Weights of a small spectrogram diffusion model.
Training: soap at rate 0.0026, 9000 steps, batches of 256.
Data: trained on short pieces for a synthesised band: melody, chords, bass and drums, 26041 training examples, 88.5 epochs.
Rows from block 2, named by matrix and row number. Rows with one number belong to one channel. Each number is 200 + 20 x the weight over the matrix's rms, rounded and kept within 0 to 999. All counts start at 0.
# convs0: first 3x3 conv (model.enc.1.0.convs.0.weight, 96x96x3x3, standardized in use), inputs 84-89, a 3x3 kernel for each
# convs1: second 3x3 conv (model.enc.1.0.convs.1.weight, 96x96x3x3, standardized in use, transposed), outputs 84-89, a 3x3 kernel for each
convs0.20,196,192,216,203,200,200,200,185,200,200,188,200,226,171,169,200,189,164,203,200,200,172,200,197,200,192,199,191,193,201,245,203,239,206,226,211,206,200,186,216,221,219,199,200,207,200,200,218,128,248,217,240,188,171
convs0.21,200,186,188,197,234,200,200,200,200,200,183,200,217,200,223,199,200,212,198,180,200,200,211,192,191,213,200,183,204,200,184,199,200,200,174,182,192,200,200,200,236,201,191,212,213,206,235,204,213,190,245,184,200,230
convs0.22,213,216,209,200,204,209,205,200,183,196,208,212,192,188,182,212,200,220,207,197,197,200,169,200,200,200,200,215,190,190,192,192,200,187,200,190,176,143,200,215,200,174,207,211,200,200,152,177,216,157,178,214,209,223
convs0.23,200,235,200,234,200,181,200,181,186,200,207,210,231,164,193,200,214,194,215,196,225,184,120,200,200,147,207,183,187,200,175,200,200,185,180,216,204,229,200,181,208,176,202,231,210,206,215,191,171,200,243,207,200,200
convs0.24,199,200,179,199,200,204,188,203,208,201,182,207,218,186,192,200,190,214,178,211,187,223,167,220,200,185,209,200,198,206,184,190,162,191,192,212,200,200,200,169,200,203,207,197,185,233,216,192,200,200,200,200,170,200
convs0.25,200,200,200,211,190,179,200,200,200,200,181,192,200,207,200,195,200,189,202,199,200,200,221,182,200,200,200,200,220,201,231,219,215,168,183,207,200,200,217,149,217,217,200,200,200,213,200,186,157,226,206,200,206,200
convs0.26,208,213,200,169,184,162,200,195,200,194,200,213,220,182,175,200,200,221,239,222,222,200,173,224,208,227,208,220,252,190,200,240,231,200,176,246,175,189,231,217,200,200,209,200,165,200,194,176,200,205,243,213,226,200
convs0.27,211,187,200,167,217,177,219,200,202,200,199,200,223,238,200,200,200,186,196,188,200,200,200,201,200,200,200,217,200,181,203,224,221,218,200,232,212,233,224,207,200,188,200,200,200,219,219,209,195,166,236,211,200,238
convs0.28,200,222,161,232,239,200,198,188,181,213,196,227,193,178,175,200,200,208,194,185,140,221,211,200,191,247,195,200,213,236,200,194,220,200,197,200,200,218,230,215,200,230,180,190,200,255,209,180,243,167,160,200,191,179
convs0.29,200,195,200,213,161,214,200,216,198,200,209,198,197,176,200,200,200,186,200,193,195,200,200,187,200,200,199,200,238,209,200,208,200,180,200,200,208,216,200,262,179,145,200,201,200,192,225,182,217,167,200,212,184,200
convs0.30,200,200,192,200,234,210,182,200,204,208,214,174,190,205,217,192,189,224,187,200,200,223,169,200,200,209,200,200,202,207,143,227,221,200,203,200,214,200,194,85,94,177,210,201,200,200,200,210,200,200,209,211,232,193
convs0.31,200,167,197,213,219,183,200,200,171,200,173,192,200,211,184,183,200,158,200,219,181,200,200,200,200,207,171,200,163,200,200,182,191,200,200,200,201,204,195,200,140,229,217,209,210,200,225,175,200,153,229,200,241,194
convs0.32,213,175,200,241,234,235,200,205,212,201,249,200,197,200,166,200,178,233,200,245,170,193,232,226,212,216,203,203,178,195,179,200,223,200,200,196,200,192,200,200,200,200,187,200,200,200,211,200,217,196,200,200,216,187
convs0.33,200,200,207,185,187,185,199,200,218,200,200,200,198,200,198,193,200,200,200,200,200,200,200,200,209,200,203,200,200,207,191,200,191,175,200,200,200,216,200,176,145,200,171,180,194,183,161,170,229,194,200,200,200,186
convs0.34,200,204,200,206,217,200,200,219,200,200,251,200,193,162,177,188,177,210,187,193,176,218,204,217,210,165,211,187,189,248,202,183,200,219,200,213,206,200,200,225,192,187,200,204,191,237,198,184,183,190,200,222,177,174
convs0.35,197,195,193,246,78,186,227,181,178,203,168,211,257,187,189,177,182,200,190,197,200,271,295,163,189,200,200,200,200,200,82,186,265,190,182,194,188,200,200,146,257,182,228,200,215,205,206,200,203,221,200,202,228,199
convs0.36,195,239,200,198,224,190,205,200,198,213,200,188,208,200,200,189,200,200,194,200,200,208,208,200,205,200,193,204,178,200,200,200,220,216,162,194,193,194,200,223,200,238,192,218,177,200,200,208,228,175,220,173,200,200
convs0.37,202,185,191,200,235,196,218,220,200,213,217,166,200,205,186,190,191,220,200,220,194,203,206,200,191,169,200,164,188,200,207,215,200,201,229,200,200,200,194,200,179,200,234,195,215,200,200,214,200,221,188,232,200,169
convs0.38,191,200,214,224,162,200,204,200,177,200,194,200,200,192,171,200,194,169,209,209,200,200,228,193,193,206,205,184,200,201,215,211,189,200,224,208,200,232,207,199,232,232,242,181,161,200,230,225,175,150,193,207,200,168
convs0.39,194,191,200,190,200,163,200,180,197,196,200,200,202,180,167,178,200,209,221,244,241,198,196,158,200,201,193,210,226,200,149,229,238,169,233,195,176,164,196,239,200,172,200,211,200,200,200,200,186,195,224,200,227,163
convs0.40,240,247,200,200,195,197,200,183,213,204,253,200,217,194,169,207,172,215,216,190,187,207,200,174,200,187,204,202,233,200,200,200,170,200,215,161,200,200,217,205,209,200,174,200,200,202,185,200,161,201,217,200,180,195
convs0.41,171,249,200,226,210,198,200,200,185,200,173,193,236,243,200,200,211,230,209,202,182,200,172,198,196,190,200,200,318,200,230,185,200,227,138,179,200,153,202,186,216,200,188,207,190,200,206,225,180,154,233,192,192,162
convs0.42,203,208,185,204,185,170,212,200,181,200,176,186,231,180,187,196,183,208,193,200,200,200,192,194,200,193,200,213,181,219,174,196,204,200,222,211,200,230,200,200,265,153,211,200,200,220,198,191,202,183,200,200,194,200
convs0.43,200,200,171,190,200,200,210,212,200,200,264,200,208,200,227,219,202,217,172,223,199,229,200,192,200,200,198,200,205,196,202,229,230,200,200,183,204,165,195,200,228,185,178,200,200,259,158,215,161,200,131,200,175,218
convs0.44,200,200,195,200,179,184,200,167,190,181,182,205,178,200,200,200,187,225,195,200,208,195,158,181,200,205,217,200,194,200,200,200,176,197,240,192,200,200,196,242,243,182,208,200,202,217,188,197,206,192,141,243,200,200
convs0.45,203,178,200,211,200,200,180,177,199,200,220,192,177,223,191,210,239,181,188,200,200,259,242,191,192,229,189,200,204,200,151,200,170,206,192,200,200,184,200,156,200,188,200,215,187,218,192,195,228,166,183,200,200,213
convs0.46,223,192,200,200,223,164,200,200,172,174,171,158,200,214,204,200,191,226,200,200,200,200,207,200,200,200,200,200,200,199,208,194,171,200,200,220,208,224,211,180,185,200,200,200,200,200,216,214,222,251,229,215,234,228
convs0.47,211,167,232,200,229,200,191,190,200,197,200,200,183,200,200,200,200,200,200,200,190,200,233,200,192,193,200,182,233,209,219,200,190,202,219,200,200,182,198,142,200,133,184,196,195,196,172,197,217,217,238,191,200,200
convs0.48,200,224,192,186,210,199,200,180,200,217,166,217,200,180,234,166,159,200,200,134,217,183,169,226,200,173,220,223,200,200,200,200,221,219,181,215,200,183,200,260,213,178,189,211,200,194,225,200,200,252,187,179,255,202
convs0.49,234,200,215,200,200,219,200,179,187,199,155,202,200,200,200,197,166,191,181,216,196,195,208,200,218,181,200,242,180,188,220,191,176,210,249,223,178,212,193,159,200,202,205,205,200,189,220,187,200,197,214,199,180,207
convs0.50,217,165,208,174,173,195,200,176,206,198,269,199,185,186,200,197,200,219,200,200,189,200,201,230,200,221,200,200,234,211,204,191,194,178,220,169,199,200,185,200,220,200,193,184,181,200,173,196,186,203,236,193,164,182
convs0.51,200,227,200,200,225,228,200,200,190,200,159,206,200,175,174,190,200,214,207,141,187,201,174,234,204,187,200,173,200,225,219,199,203,201,191,200,200,269,196,168,150,181,186,205,200,188,219,200,224,223,202,197,213,198
convs0.52,207,215,190,206,194,181,200,200,185,200,224,210,211,229,197,200,218,200,204,200,200,210,201,212,203,200,205,194,200,205,218,214,222,200,217,203,200,200,199,230,242,200,207,199,212,208,180,219,236,225,231,237,197,225
convs0.53,200,191,210,192,177,191,216,195,200,197,200,200,185,158,189,185,199,183,212,213,200,203,181,195,203,187,192,200,200,200,195,193,200,200,192,195,202,200,208,178,202,168,207,200,200,186,200,206,164,204,194,207,137,197
convs0.54,207,200,200,200,205,221,200,200,219,194,200,217,200,200,217,200,200,200,200,193,201,200,169,227,200,206,180,200,184,216,200,210,214,188,197,184,204,200,198,168,200,178,200,215,195,217,193,203,200,192,220,200,295,279
convs0.55,194,205,179,225,232,200,200,209,206,203,215,191,197,221,228,196,195,200,200,200,189,200,185,224,206,192,206,171,219,197,200,219,181,207,181,234,200,190,191,168,188,199,230,224,209,215,186,200,219,150,223,225,223,213
convs0.56,217,200,190,200,181,181,196,213,195,200,200,186,200,204,213,197,200,200,200,227,200,200,204,216,208,221,214,190,165,209,212,179,191,211,194,200,225,254,200,240,219,183,200,200,184,189,166,195,204,200,221,207,196,189
convs0.57,208,205,197,200,204,200,200,208,179,200,209,200,192,191,166,200,200,208,189,220,182,208,184,200,209,200,194,207,237,242,200,173,187,200,204,200,159,217,223,200,200,193,193,200,181,241,166,177,161,185,262,191,216,196
convs0.58,214,223,200,200,217,215,180,194,212,210,218,200,189,180,199,206,161,200,200,222,207,202,180,200,193,221,200,200,207,227,200,222,200,200,218,196,194,207,205,175,193,225,218,216,209,194,197,200,194,200,191,216,221,236
convs0.59,200,200,208,204,200,219,200,200,164,200,208,172,181,220,229,193,191,178,192,200,200,185,190,210,187,193,200,190,202,200,145,204,200,200,192,200,222,164,221,220,268,257,186,224,218,240,208,191,186,182,194,171,106,181
convs0.60,200,225,214,185,194,179,209,175,201,210,191,200,196,191,200,207,171,215,192,183,171,193,211,215,200,178,211,169,260,200,200,163,195,200,145,192,186,214,230,200,200,203,200,230,187,203,221,194,231,211,200,183,170,200
convs0.61,200,173,187,185,218,200,223,187,193,200,200,187,200,179,202,196,221,224,159,215,200,200,193,235,200,175,220,243,200,178,200,285,200,169,200,177,223,205,205,203,200,209,166,187,201,204,198,200,223,216,217,191,200,190
convs0.62,199,159,167,200,200,200,200,235,209,190,195,182,207,200,205,200,195,201,200,202,213,200,200,203,200,206,201,198,200,200,202,200,200,200,206,200,200,202,189,200,200,169,199,209,221,200,210,219,195,200,200,167,151,144
convs0.63,222,181,181,207,200,225,190,204,200,215,195,181,194,211,202,202,190,205,209,213,203,200,209,213,201,200,226,160,195,213,200,200,200,196,183,194,200,184,177,191,200,189,181,196,200,200,215,191,208,206,200,200,206,200
convs0.64,200,169,200,216,180,193,191,182,181,200,258,218,200,233,175,186,234,215,200,272,154,218,226,202,217,191,200,181,164,228,190,200,200,160,158,190,210,208,208,200,200,201,200,190,187,201,169,200,136,200,207,194,184,154
convs0.65,206,204,200,218,200,202,200,201,173,200,196,187,211,200,192,177,186,195,190,200,160,182,221,194,184,174,174,214,211,216,200,221,176,228,232,207,200,189,187,179,211,189,213,206,212,187,208,221,154,200,249,200,134,215
convs0.66,198,200,212,203,200,191,200,200,217,195,216,200,207,185,200,200,200,222,194,203,187,207,190,200,205,196,200,200,214,200,182,209,237,200,201,199,200,200,200,200,240,218,223,199,200,200,200,213,195,200,200,225,200,217
convs0.67,200,183,182,203,200,161,200,200,186,200,200,211,214,200,194,200,182,200,202,200,200,211,225,222,203,200,199,217,200,225,226,200,200,200,200,205,217,200,205,200,272,188,200,200,200,178,212,190,204,200,196,196,203,182
convs0.68,191,167,226,200,200,156,209,222,144,207,200,207,230,207,165,173,216,154,217,223,233,200,182,200,185,207,187,199,199,223,220,217,209,228,200,195,211,220,179,187,254,189,221,208,187,214,252,194,202,192,200,224,211,212
convs0.69,212,200,207,200,207,200,217,200,208,200,183,200,197,192,200,194,156,200,191,200,204,0,80,158,193,215,204,220,219,190,195,209,195,200,227,190,177,200,200,200,238,200,182,207,200,182,211,200,180,231,227,209,200,212
convs0.70,217,163,202,167,200,200,204,198,178,200,218,200,215,192,200,200,225,206,193,200,195,215,185,212,211,177,215,214,238,200,204,216,203,221,200,200,198,232,186,196,232,207,200,202,200,220,200,194,191,108,190,210,190,213
convs0.71,200,204,215,197,174,200,200,205,200,183,188,182,197,200,162,200,226,223,178,182,180,205,200,191,197,201,180,200,226,201,196,171,216,174,215,200,215,216,211,221,217,183,200,210,199,231,200,213,191,186,200,200,195,205
convs0.72,200,216,200,200,185,195,186,200,180,182,200,200,196,180,221,192,222,200,201,184,200,200,100,247,205,200,191,200,214,200,188,200,181,192,232,190,190,171,200,238,209,200,194,204,185,208,217,167,260,155,207,160,200,175
convs0.73,210,200,185,178,200,186,200,220,200,183,169,188,208,221,210,200,196,200,200,200,217,207,196,200,200,200,205,181,223,196,200,217,212,200,191,184,215,200,200,141,174,200,203,177,210,200,207,200,196,199,200,200,191,210
convs0.74,206,185,193,156,278,176,226,152,193,200,174,212,225,162,226,200,200,208,203,185,200,219,172,187,197,200,200,217,200,205,179,211,159,167,273,181,200,186,200,375,96,200,197,216,199,200,191,186,247,153,191,210,199,200
convs0.75,171,200,201,182,200,177,204,200,217,200,216,191,214,181,221,182,180,200,200,146,186,212,234,226,220,236,200,231,200,200,200,209,227,176,200,205,200,221,216,188,177,207,174,207,200,218,179,205,200,200,227,200,213,232
convs0.76,205,205,173,192,211,195,222,200,200,219,189,219,198,216,222,227,198,188,200,141,225,179,224,171,199,200,202,200,238,180,208,213,187,222,240,200,200,195,225,199,209,196,200,215,200,200,184,200,213,155,192,200,209,200
convs0.77,200,203,200,212,271,200,200,200,193,206,183,200,200,119,180,204,200,199,200,126,204,200,88,225,196,168,200,186,204,200,200,181,199,200,208,209,230,198,200,200,198,200,204,195,203,190,200,200,200,197,236,200,200,200
convs0.78,200,200,177,204,200,217,200,212,200,202,210,200,209,186,194,183,216,200,200,200,200,214,171,186,205,200,200,200,207,200,167,205,219,203,220,200,195,200,200,200,307,183,200,220,201,217,205,205,194,254,183,198,165,174
convs0.79,209,200,214,200,200,200,178,200,200,189,182,233,200,199,140,200,182,245,202,192,185,170,158,200,200,198,200,200,204,200,194,173,192,200,219,157,190,183,177,152,228,200,201,220,194,200,200,185,212,156,254,200,196,200
convs0.80,200,200,188,206,200,194,200,178,200,200,214,216,203,231,194,204,215,200,200,200,194,205,207,207,200,188,200,240,215,221,200,178,181,200,169,200,189,219,200,200,180,199,215,209,203,193,189,200,239,242,230,204,196,178
convs1.20,193,208,200,212,210,218,200,236,179,192,202,200,218,229,173,200,213,199,200,200,199,200,214,196,200,219,197,203,177,200,175,199,216,203,200,194,200,202,200,190,194,200,220,207,196,200,200,208,195,185,200,202,200,197
convs1.21,244,169,192,246,151,200,200,214,200,183,200,191,161,195,184,185,237,200,206,208,173,202,200,200,187,219,200,200,200,176,200,149,210,200,193,205,192,218,200,174,178,203,200,233,200,210,222,195,195,200,188,186,200,200
convs1.22,194,225,185,200,187,180,200,187,192,218,214,185,229,200,200,213,164,235,200,158,192,170,174,177,200,188,200,198,175,182,162,185,116,201,165,183,220,192,197,260,232,231,191,168,200,209,221,227,200,172,180,171,181,194
convs1.23,184,226,223,216,200,200,200,174,172,225,200,194,220,214,234,200,200,200,219,220,217,184,148,227,200,136,200,184,200,157,184,236,233,180,216,192,200,201,195,191,238,182,200,196,200,200,188,200,162,178,200,200,203,205
convs1.24,200,200,200,200,200,188,219,200,196,200,192,200,200,181,200,195,200,178,200,200,200,200,196,204,200,206,200,200,200,200,204,218,198,202,192,200,186,200,200,181,215,215,200,190,195,200,200,209,200,214,211,189,213,200
convs1.25,210,200,200,189,221,193,210,211,198,186,215,221,200,200,184,200,227,200,204,200,199,200,231,200,212,200,212,203,200,196,158,114,179,200,189,194,207,200,200,215,233,200,193,203,200,213,200,203,192,200,217,200,207,210
convs1.26,200,211,231,198,180,175,244,165,199,200,200,188,212,169,177,224,220,192,188,213,200,174,200,200,204,229,210,204,237,212,151,200,254,190,160,188,203,197,183,221,231,241,200,248,193,201,200,169,200,200,200,205,186,200
convs1.27,198,275,193,264,200,199,208,150,180,219,220,228,230,240,222,127,133,141,200,200,200,200,227,190,184,200,179,215,214,194,200,231,200,200,268,177,165,229,204,226,200,183,202,159,143,212,216,200,200,187,182,200,199,156
convs1.28,220,237,176,210,189,184,221,155,241,222,194,200,201,205,200,141,224,222,229,226,187,232,200,234,236,200,210,205,208,178,200,194,180,213,175,240,187,200,200,209,200,202,202,227,213,200,200,200,200,190,200,145,171,191
convs1.29,200,200,200,206,219,192,204,200,200,190,200,200,200,200,200,197,200,192,200,206,200,200,215,200,200,200,200,196,185,195,200,165,193,200,200,200,200,191,200,145,169,178,197,187,186,200,200,200,220,214,211,196,200,196
convs1.30,214,210,212,181,200,199,200,187,189,182,200,173,200,216,231,200,200,200,200,200,191,219,181,222,200,214,204,200,223,191,201,236,222,200,206,200,200,200,220,208,170,219,200,203,192,200,200,194,200,216,211,187,200,186
convs1.31,227,153,200,200,200,200,128,239,198,178,232,200,189,181,200,226,157,217,190,203,200,227,200,200,200,200,200,231,174,200,200,162,200,175,200,200,208,200,193,227,154,200,200,222,199,221,200,200,215,200,200,196,200,192
convs1.32,225,209,211,219,148,185,199,234,171,176,187,200,216,192,231,182,173,206,182,172,180,203,179,200,215,160,200,179,196,207,200,200,218,178,224,157,207,176,215,198,161,199,203,211,176,200,200,206,191,199,200,186,178,194
convs1.33,155,241,249,190,200,157,215,200,234,190,173,258,163,208,211,214,200,216,192,200,200,213,200,200,200,200,200,200,246,197,205,261,242,200,225,184,191,200,194,242,220,200,200,181,193,195,213,214,197,200,190,200,200,200
convs1.34,228,170,172,182,200,200,200,200,213,213,221,203,196,247,201,200,154,200,114,272,200,175,233,200,289,199,231,213,228,181,195,239,199,200,200,200,221,200,198,218,200,153,208,209,204,200,200,204,171,175,212,189,172,181
convs1.35,206,200,200,188,243,181,208,194,200,188,197,197,189,167,148,197,215,200,200,192,222,199,200,168,198,200,200,206,203,200,200,210,237,208,207,200,200,193,201,170,200,154,201,188,218,200,200,194,200,213,200,200,200,200
convs1.36,200,197,166,238,229,242,221,200,208,200,191,184,208,224,200,200,221,189,200,200,200,217,186,188,205,200,200,218,200,181,222,163,218,222,217,205,208,218,200,247,178,231,198,184,201,210,197,200,210,179,178,200,185,200
convs1.37,208,201,173,228,200,244,239,208,200,184,218,200,215,212,194,217,200,201,203,226,225,199,200,200,174,191,200,174,200,200,194,226,187,184,221,229,210,200,215,235,207,206,202,179,200,202,199,203,200,200,180,200,200,200
convs1.38,218,182,234,191,222,181,200,234,200,190,216,184,174,200,200,192,201,176,200,248,200,200,200,200,200,200,189,263,208,249,223,189,200,200,219,203,179,220,172,200,229,189,217,170,214,184,216,191,200,208,181,185,190,200
convs1.39,200,168,171,200,173,261,181,200,200,232,200,204,236,191,192,200,220,173,209,200,200,200,168,200,186,177,200,200,216,174,269,159,235,200,175,200,175,200,167,176,205,200,200,179,195,200,226,203,200,200,200,210,197,172
convs1.40,200,200,200,179,215,193,182,177,175,200,273,199,184,226,178,207,171,228,206,185,200,200,221,200,207,227,186,232,214,218,213,200,188,200,187,196,203,200,200,200,196,211,180,232,199,217,239,202,203,200,219,206,180,200
convs1.41,210,248,200,172,200,163,235,184,227,186,202,209,216,153,189,184,246,187,179,164,200,182,146,200,192,109,184,200,230,169,164,196,173,251,156,207,200,201,206,190,200,238,215,200,209,200,200,220,203,209,193,220,200,202
convs1.42,191,152,205,221,176,150,200,200,221,237,215,198,165,201,200,200,211,186,200,223,200,218,200,200,200,200,200,215,173,200,159,165,182,200,182,200,200,200,216,142,177,245,200,218,200,200,185,200,180,220,188,219,200,200
convs1.43,200,207,200,178,214,200,230,180,220,188,238,200,173,176,200,191,139,179,200,244,200,199,172,186,190,177,224,219,205,244,198,200,249,200,200,184,200,161,224,208,200,170,192,196,203,190,229,200,221,255,209,212,200,200
convs1.44,204,200,200,200,237,253,200,200,203,193,165,174,178,182,217,236,163,200,211,229,178,219,200,181,182,254,204,206,185,189,219,200,194,200,228,217,164,188,200,189,217,158,191,223,192,200,188,187,200,200,198,224,204,200
convs1.45,166,200,200,195,134,134,226,189,162,214,175,256,200,200,235,194,168,225,200,200,200,200,200,179,193,200,220,208,200,203,211,200,257,179,221,193,174,217,200,206,226,200,216,198,195,188,227,183,200,200,200,200,200,214
convs1.46,226,200,188,211,194,187,200,226,200,183,200,188,200,226,152,191,230,200,214,200,183,202,167,195,214,203,182,215,200,198,210,200,167,234,241,166,219,199,188,200,220,194,200,138,164,179,200,200,189,229,156,200,234,212
convs1.47,206,200,200,228,163,200,137,254,200,221,169,197,215,257,195,200,243,196,187,219,200,204,213,200,230,200,173,227,175,203,205,200,188,196,200,217,174,216,211,166,153,148,247,195,200,200,200,187,200,213,200,204,207,200
convs1.48,205,200,183,200,188,208,182,200,200,208,247,205,200,223,200,215,186,207,199,145,198,182,139,200,223,181,218,216,198,173,180,180,229,200,200,189,198,200,174,231,166,165,190,200,190,212,231,189,185,210,204,200,221,200
convs1.49,200,200,205,198,148,200,200,108,206,199,233,220,210,198,200,210,228,181,200,217,200,200,231,203,217,246,209,170,217,249,208,210,200,242,158,176,220,200,200,200,200,200,200,215,176,192,193,200,200,200,200,227,217,211
convs1.50,169,241,181,154,185,211,169,217,200,201,200,200,195,200,187,185,183,218,200,171,200,188,145,209,200,171,199,191,217,170,202,253,221,203,200,200,184,200,179,201,192,186,194,232,190,196,167,166,219,156,151,239,200,251
convs1.51,162,200,200,200,188,200,206,200,200,207,200,191,224,204,200,212,245,178,196,175,203,208,165,200,200,182,204,189,200,175,252,179,200,208,208,208,186,204,200,200,146,220,191,205,183,200,205,200,215,211,200,200,200,200
convs1.52,200,204,218,200,200,183,207,188,200,200,217,200,200,221,222,195,200,200,200,200,217,199,200,199,207,200,200,202,200,197,148,207,156,200,201,222,192,200,200,200,203,191,213,200,224,196,200,200,215,200,190,200,187,177
convs1.53,225,190,204,233,206,227,218,228,173,200,181,226,205,213,237,200,200,231,200,199,200,213,200,200,200,200,200,203,191,249,200,292,200,200,219,200,200,201,200,193,185,225,200,235,200,175,188,200,239,190,171,240,230,202
convs1.54,180,208,199,200,194,170,200,199,200,203,175,193,200,205,219,172,162,200,199,208,193,198,190,205,200,200,195,177,170,189,200,192,245,188,193,187,200,200,194,196,197,238,206,203,200,182,224,200,243,279,213,200,214,200
convs1.55,208,200,200,190,164,194,176,222,200,201,206,200,173,200,189,200,196,215,200,200,200,193,168,200,207,200,200,200,210,189,198,200,200,200,200,209,203,200,200,149,130,174,211,184,200,200,200,200,193,189,197,200,181,194
convs1.56,173,178,200,232,203,200,228,179,176,189,200,218,178,224,200,233,191,200,200,200,200,196,200,207,213,190,200,186,200,163,221,200,180,200,200,173,200,251,200,156,172,173,200,200,188,211,217,209,200,203,220,200,216,200
convs1.57,200,187,200,175,173,189,200,200,193,196,200,200,206,214,200,189,186,198,200,200,203,200,204,200,205,210,200,194,183,211,184,195,200,201,210,200,200,200,200,201,200,200,227,209,196,194,200,206,204,194,209,193,226,197
convs1.58,200,208,237,225,200,183,200,215,173,243,215,184,200,180,193,177,200,200,200,200,180,200,200,200,200,155,167,180,203,202,185,166,198,226,200,200,179,200,189,219,230,192,183,187,200,212,190,200,200,232,212,200,175,199
convs1.59,200,213,213,202,171,219,152,228,208,225,136,200,148,135,194,248,200,200,215,200,225,200,174,214,194,184,218,190,200,160,161,224,263,221,200,200,177,200,231,227,200,241,184,233,221,190,203,186,200,200,211,203,172,188
convs1.60,200,187,200,200,204,219,171,200,174,181,249,178,200,182,200,200,175,219,225,150,200,185,192,198,200,132,200,212,235,200,176,184,196,213,172,205,235,177,200,198,213,191,174,200,200,191,210,200,213,193,191,200,200,200
convs1.61,200,200,200,188,200,207,190,248,218,173,200,207,212,235,194,230,206,173,219,238,163,200,195,186,163,200,230,211,200,219,200,168,200,200,205,138,178,200,213,200,191,203,200,200,187,201,205,229,187,172,203,200,200,190
convs1.62,144,209,194,200,186,221,200,184,187,207,200,200,216,134,171,212,206,198,200,206,208,200,199,200,223,195,200,186,232,198,200,160,178,200,174,218,186,173,142,159,207,183,195,188,185,200,164,200,192,203,192,200,200,176
convs1.63,256,181,184,229,200,242,223,193,200,173,238,182,224,176,200,238,200,155,179,200,205,200,200,200,215,202,146,193,250,198,200,211,200,199,191,197,200,196,197,205,235,222,245,223,173,172,191,197,221,225,174,200,200,180
convs1.64,237,165,212,178,244,208,200,256,186,211,200,200,219,238,227,200,204,186,200,200,198,200,237,200,195,218,200,200,200,198,198,215,180,219,200,200,175,197,222,200,219,196,200,245,147,195,163,210,218,200,259,196,200,229
convs1.65,148,169,215,234,264,237,185,196,151,167,189,218,200,200,199,162,182,200,157,210,200,129,236,180,161,200,212,200,200,200,206,210,203,205,174,233,219,204,200,200,180,229,167,221,218,215,206,200,171,200,210,180,190,200
convs1.66,200,203,235,211,219,167,159,240,218,200,200,186,234,252,200,200,197,223,202,217,183,200,215,202,207,194,224,152,188,226,213,202,218,204,200,224,200,200,208,247,185,225,186,200,184,181,166,159,198,170,187,194,187,200
convs1.67,206,194,224,214,224,220,207,200,232,200,200,194,180,178,200,200,167,205,200,184,200,195,194,209,201,200,197,206,214,197,218,159,230,181,208,189,203,223,200,177,212,194,173,216,200,200,183,203,200,220,197,200,192,196
convs1.68,237,186,124,159,179,199,175,236,218,200,194,247,200,222,183,171,251,206,200,257,200,200,224,200,225,264,196,212,188,167,160,167,146,219,195,200,217,183,200,240,212,264,188,200,142,201,227,200,234,193,200,214,190,200
convs1.69,200,205,199,163,168,200,200,188,210,200,209,200,166,161,220,229,179,200,200,184,165,214,208,149,200,200,169,205,200,156,231,232,205,215,200,200,200,200,200,213,217,246,189,212,214,190,191,182,205,213,155,197,200,204
convs1.70,235,200,196,151,231,226,179,200,209,197,187,179,200,105,219,219,200,212,195,240,200,182,227,200,180,233,200,177,205,180,176,191,168,200,160,200,199,223,205,221,261,200,200,153,200,182,188,200,200,202,200,197,185,189
convs1.71,179,200,204,203,177,200,186,238,190,200,170,198,225,225,200,200,236,200,187,200,204,200,200,216,200,277,211,200,200,196,165,160,193,175,166,177,186,177,229,200,170,164,222,221,214,202,180,184,205,208,209,210,225,191
convs1.72,149,186,199,221,178,190,215,223,213,200,201,172,186,201,213,181,200,199,200,200,200,219,195,200,207,206,228,197,200,210,200,206,178,200,203,200,193,200,200,199,175,182,200,201,200,200,229,212,200,200,173,205,200,185
convs1.73,170,200,196,211,244,237,200,170,183,200,195,200,200,218,190,200,200,210,213,178,201,201,158,220,214,200,210,189,200,225,187,221,211,200,191,219,200,200,200,207,245,218,213,200,208,200,200,200,186,200,196,205,200,214
convs1.74,203,209,200,200,185,163,200,200,189,204,198,218,213,227,200,199,220,200,200,191,206,179,252,200,200,185,200,200,198,214,197,200,233,203,200,201,200,191,200,228,267,163,200,200,200,206,197,203,200,205,224,200,200,213
convs1.75,158,228,200,195,185,200,147,234,255,200,233,224,172,200,189,200,184,200,186,131,200,200,133,183,227,278,180,202,207,219,200,200,200,200,181,177,188,224,208,200,218,233,187,189,219,217,183,200,224,200,221,200,181,220
convs1.76,223,171,196,199,196,210,189,200,176,225,200,227,200,169,200,159,216,200,183,284,220,189,246,225,175,253,233,182,200,200,230,186,223,208,200,185,200,201,200,173,200,233,200,160,191,182,202,200,190,213,192,188,172,200
convs1.77,200,194,187,178,163,191,184,213,219,210,189,176,204,200,225,200,200,248,200,203,200,224,190,200,200,232,196,180,200,186,217,222,268,200,208,222,199,200,201,199,224,200,214,183,199,191,180,211,194,175,196,200,198,209
convs1.78,182,182,214,169,188,204,205,189,197,224,200,200,191,243,200,196,184,219,200,200,200,206,200,200,200,205,200,197,181,200,217,161,188,200,200,200,202,209,200,199,253,217,206,181,195,200,202,200,202,212,216,192,200,200
convs1.79,200,200,200,218,235,220,210,181,214,198,200,200,215,173,176,218,206,212,195,207,200,188,224,200,200,200,200,206,200,200,214,255,208,200,217,200,200,200,200,200,210,200,200,199,200,198,200,201,188,213,200,200,200,194
convs1.80,200,223,209,242,232,200,205,205,200,205,200,188,175,165,173,200,202,200,200,213,211,200,176,206,200,191,215,174,230,189,224,223,200,216,220,200,222,200,213,200,200,200,200,200,214,183,210,183,191,144,180,200,200,206